{"model": "contrastive image-text model", "text_encoder_positions": "learned", "init": "xavier_uniform", "residual_init": "none", "beta2": 0.999}
Rows from block 7 of the image encoder of a small contrastive image-text model, named by matrix and row number. Each number is 128 + 24 x the weight over its row's rms, rounded and kept within 0 to 255. All counts start at 0. Numbers have three digits each.
After each channel's rows are labels from the 100 images, of 14848, where the channel reaches its highest value: "patch colour" is the nearest of a few named colours to the mean colour under the peak; "top examples" is what is common among them. Only what is clearly more common there than usual is listed. The data: rendered made-up planets. In brackets: how many of the 100.
# conv1: bottleneck pointwise conv (encoder.blocks.8.conv1.weight, 160x224x1x1), inputs 112-223

conv1.88:119109118140136123145137096120084143171099137141116138098144119109109107162117135128151125175116138118091152182142126130145123169170081135128097143152088156132134183095147124103122129086127112130130113128115138123093183175110095135156153078104120119143140124123160119152137152146136157119130119126094047124135149174077133160135115153173
patch colour: white (66)
top examples: cracked ice world (95)

conv1.8:135135141095136124180116136137101148167127162168129149110109127121142127110124103125110140145152105124132084108161095103067130110130130138096107056164143117140133120117123161169123123119121108135102118081156137132109167108118102139127099074110125123142095151122140141108077168072138100120126115142122161110160119138089088071130071109105
patch colour: grey (68); brown (29)
top examples: glowing rim (93); desert world (56)

conv1.59:117124120147148095153131135146086177130102127127150119154090115150188113132124095173081150140130129132145123109114152109095109118141135141116117109118137127153124104133134121111117149157137119161140129087126139111118126122115086109139115103186150118082148138127155107156158138156136120146116128139124143093129124153105122110137113115127
patch colour: green (56)
top examples: ocean world (100); rings (98)

conv1.16:153151150120145135138095136146154118181132128175131112110139178088140130111135094098093153105122093111148054077164107155118128084113158138139178119115131078120148117145121153182100138173140133138110119127158133106133125101120168120114120138119124143148111136119116124131125118049109091145121130143159133134150121106152117133107107148114
patch colour: brown (61)
top examples: rings (91); glowing rim (68); cloud-covered world (49)

conv1.149:159147128200162147078126100124102159125144113080113119112129127110121127197122144156161149209129133127100146170127118121169130136142119119132107140101129127123129131111142128126113121097125127148119148143114132116109171161124115135135136116101141143133147128121130151164144144138131174155137119139124073142149140151128134179131143126146
patch colour: white (100)
top examples: cracked ice world (100)

conv1.94:084137124113110078194143157127095124121103138129143113151090097147153129121129109138085120116124189113117118105100147094075097194139128095094100101119113153131127097138140111165154146141157116146157128090121122096106087124123102126158144126171175110133131124147138116136152110197130128124149110141111134180155140179128168119138106133154
patch colour: green (50)
top examples: ocean world (100); rings (100)

conv1.84:139079119130128162099110135105104124144095089084121122068166136142131117143145125124121096138102129128097177101106145109107127146152123137127105147120124112120144145103102117099101128131104106124087132155130137163117099133096098143135102088082119117131141117142144116142124104156150106107123147128127095125134089103098114113142171125109
patch colour: blue (60)
top examples: ocean world (96)

conv1.56:141113151108160190115099140115103147133085098127126144088160155136150131133151073064085132134101108134097116095152120132117142122116094129117141129143088115119151137135108154128125107157120116091079150132134132156129107129112100147116134106135125095120151109142128119144118140097129112123126110104119132092119123102120130125181131136131
patch colour: blue (69)
top examples: ocean world (100)

conv1.107:128129116122132138151121141133156168139165102151164165101131139157150098119129093196063148117127138125144142128123118127104138165127137156092119121183125146182110148127145095128167159135145130170153126102131121135109145144126120109176151111139120112137140081124158116151164139184116131107129119137124077107134160154126160147121072138160
patch colour: green (32); brown (30)
top examples: rings (100); ocean world (93)

conv1.138:158139135103172128116085148115118145108128081140125128126133139111134143057085128135123156055161117123099132140135144066128112123154109115106152145142107118134123148085122131118134088124137119109129136131139114123136108118118142118106094101086099126126120148106157104099164117166132130131147128105138089116111159141114093121127179144114
patch colour: green (45)
top examples: ocean world (100); rings (99)

conv1.139:095121107135103165125143081115093135110115138076117108102135139145135110152127162139163093136090135111103141148096121174157146115164114154148103119120121126106101117153103113134126133128101132111119132169119137142116104168131095120143152144096142125125136155126143142162119123138152134134119136087128091121150089120133135141134122146135
patch colour: white (88)
top examples: cracked ice world (82); gibbous (52)

conv1.42:116095076136109154135100102104100120103112116104122083105090159125107105121135112111143146123121166111093138100136155154088131160137115141133119132111125141122140122152123100123144147128158112106129111163123131121123111181118116125166175141043118137121158082124141089108123089142116127049124132121132083105120102112112159144100126154167
patch colour: grey (69)
top examples: rings (90); cracked ice world (47)

conv1.13:149114141197153160082113104146110162147137083075120099100121132129131133192138160146156140195116128120122138146130096119162130138141141133126114121101139116129112119129132115143119131114139131154137150131098136125108159160128115138137124100092145150140137133123114141158161139129132158152142119134126080146143124140145140173142139131135
patch colour: white (89)
top examples: cracked ice world (98); gibbous (60)

conv1.96:129135125152118130108123082114121155114119109100117128115117102125110127155143136131152150164127186115113159156115134125140129190132122133132125137117118111143124134108148111131112163052121132184151136150093120125094132168109103131140117124122154128125148108116109137151150123190116185147124127148095062158145148111128164162124144100172
patch colour: white (97)
top examples: cracked ice world (99)

conv1.92:152103129114147152120118118117128148125134103114125115001145165151143138119108117133113106114114146121110164123162129123126140150125135131117109166108100117133120156108129152133096091154120141107143114147136137167115091150137108135102130124157123123122136092120140142138128142121121125094153131104133136104157135117093099143132150121137
patch colour: blue (54)
top examples: ocean world (100)

conv1.99:103131100129090121092127070134156115088156127110107098144100117114116113161105132130164170148137145115135131121083099169137152114145124128150080105123112083137141096162133127110099149117164142162140129126115138119094102127138098143162166166091162143167117126108135104105129084135143073111151151104147124151101125165152159117137088166149
patch colour: white (82)
top examples: cracked ice world (84)

conv1.54:126139145132136102143137116134136139136130086123128133143116105144146129146138122128108154142120192132155163126153133110100141186121140143111114124117105127159128136126168110139112190097155145187164121121094119145091120144127100124148133114187164121146139099117094132145160106191116160123119128149114126146152129121115152139115101109183
patch colour: green (30)
top examples: rings (81); ocean world (78)

conv1.86:137135135128125152142131152122161122141139133161134139124160163122151097134134111111107150126140059104123086089135102170124128098098143122118149081107135090131146059169101153194116103154130129105142139128147131132148110074140157131087097189106138138137101150122111120128106152019141121139083120125194202128146058092155097136117088093091
patch colour: grey (75)
top examples: glowing rim (100); desert world (93)

conv1.89:105112137103107150100102140120159130151104143113152111092129159106149122096139090080120144076109087132137096104108137170119135149124191166153147147093139089102178107162090165108103118162173133138075120184148155137109094127131165141105158170113125133172132140131108127139142113129109129125085149151154109142135105101168132165119137153138
patch colour: brown (48); grey (34)
top examples: glowing rim (67); desert world (43)

conv1.43:142154124172145141059146119169144140180154066090103092150185117116155128176117123136138156177128129136127126141157124122131134124120159170092130100137171123180145140128167115103153144115166155157151152123080131093133188159130120137157155096115125146148148126106153116174140135118130161155136116118138095159149133137140145168141139125153
patch colour: grey (66)
top examples: cracked ice world (63)

conv1.12:110108145102122105109107143158149137150110140123170110108128133125136155087146096090088141083132176127130132084091096145075121210119137118126099124136131104142155113137117110110112143153146130158127124105125124155065068139134141139153164133162166151150122091140133140109162076200102094085125129145145100170109123154139179146116110178178
patch colour: grey (63); brown (37)
top examples: rings (100); banded gas giant (33)

conv1.141:108079130114141169171101156125106158142107099132166177109128139161156089133151088162094133111128123131151145105124154124085131148144138159129168137131096127144122147129128132098136168169136124157130086108108130139139119141127122135174147130148116113125134106124171091130163133171115123113121142121109078095113150150132144187119103130180
patch colour: green (50)
top examples: ocean world (99); rings (96)

conv1.129:109153121100107132171103144107114122141118136167122126113143153119143128105119077098082122110154125110111082096129101168130124112132151138118147082106128103122147045151083155198116113139153106113115133110135148136130078110118149139110111161108129124142094157114119144134105127065147128128127106137173189149165104127130111139121074119108
patch colour: grey (59); brown (29)
top examples: glowing rim (75); desert world (49)

conv1.31:126066153073167176146112138116102159127081100119126133115152132138148113107121107093129121103111089155107136087119133120103147109146137170133104127144109118111135115131101126129123121139114103123092131135145132129143105144115090130161155095110098105111148135111167100141141115133141106119110137102139116032099095124115118103162154131143
patch colour: green (41); blue (28)
top examples: ocean world (100)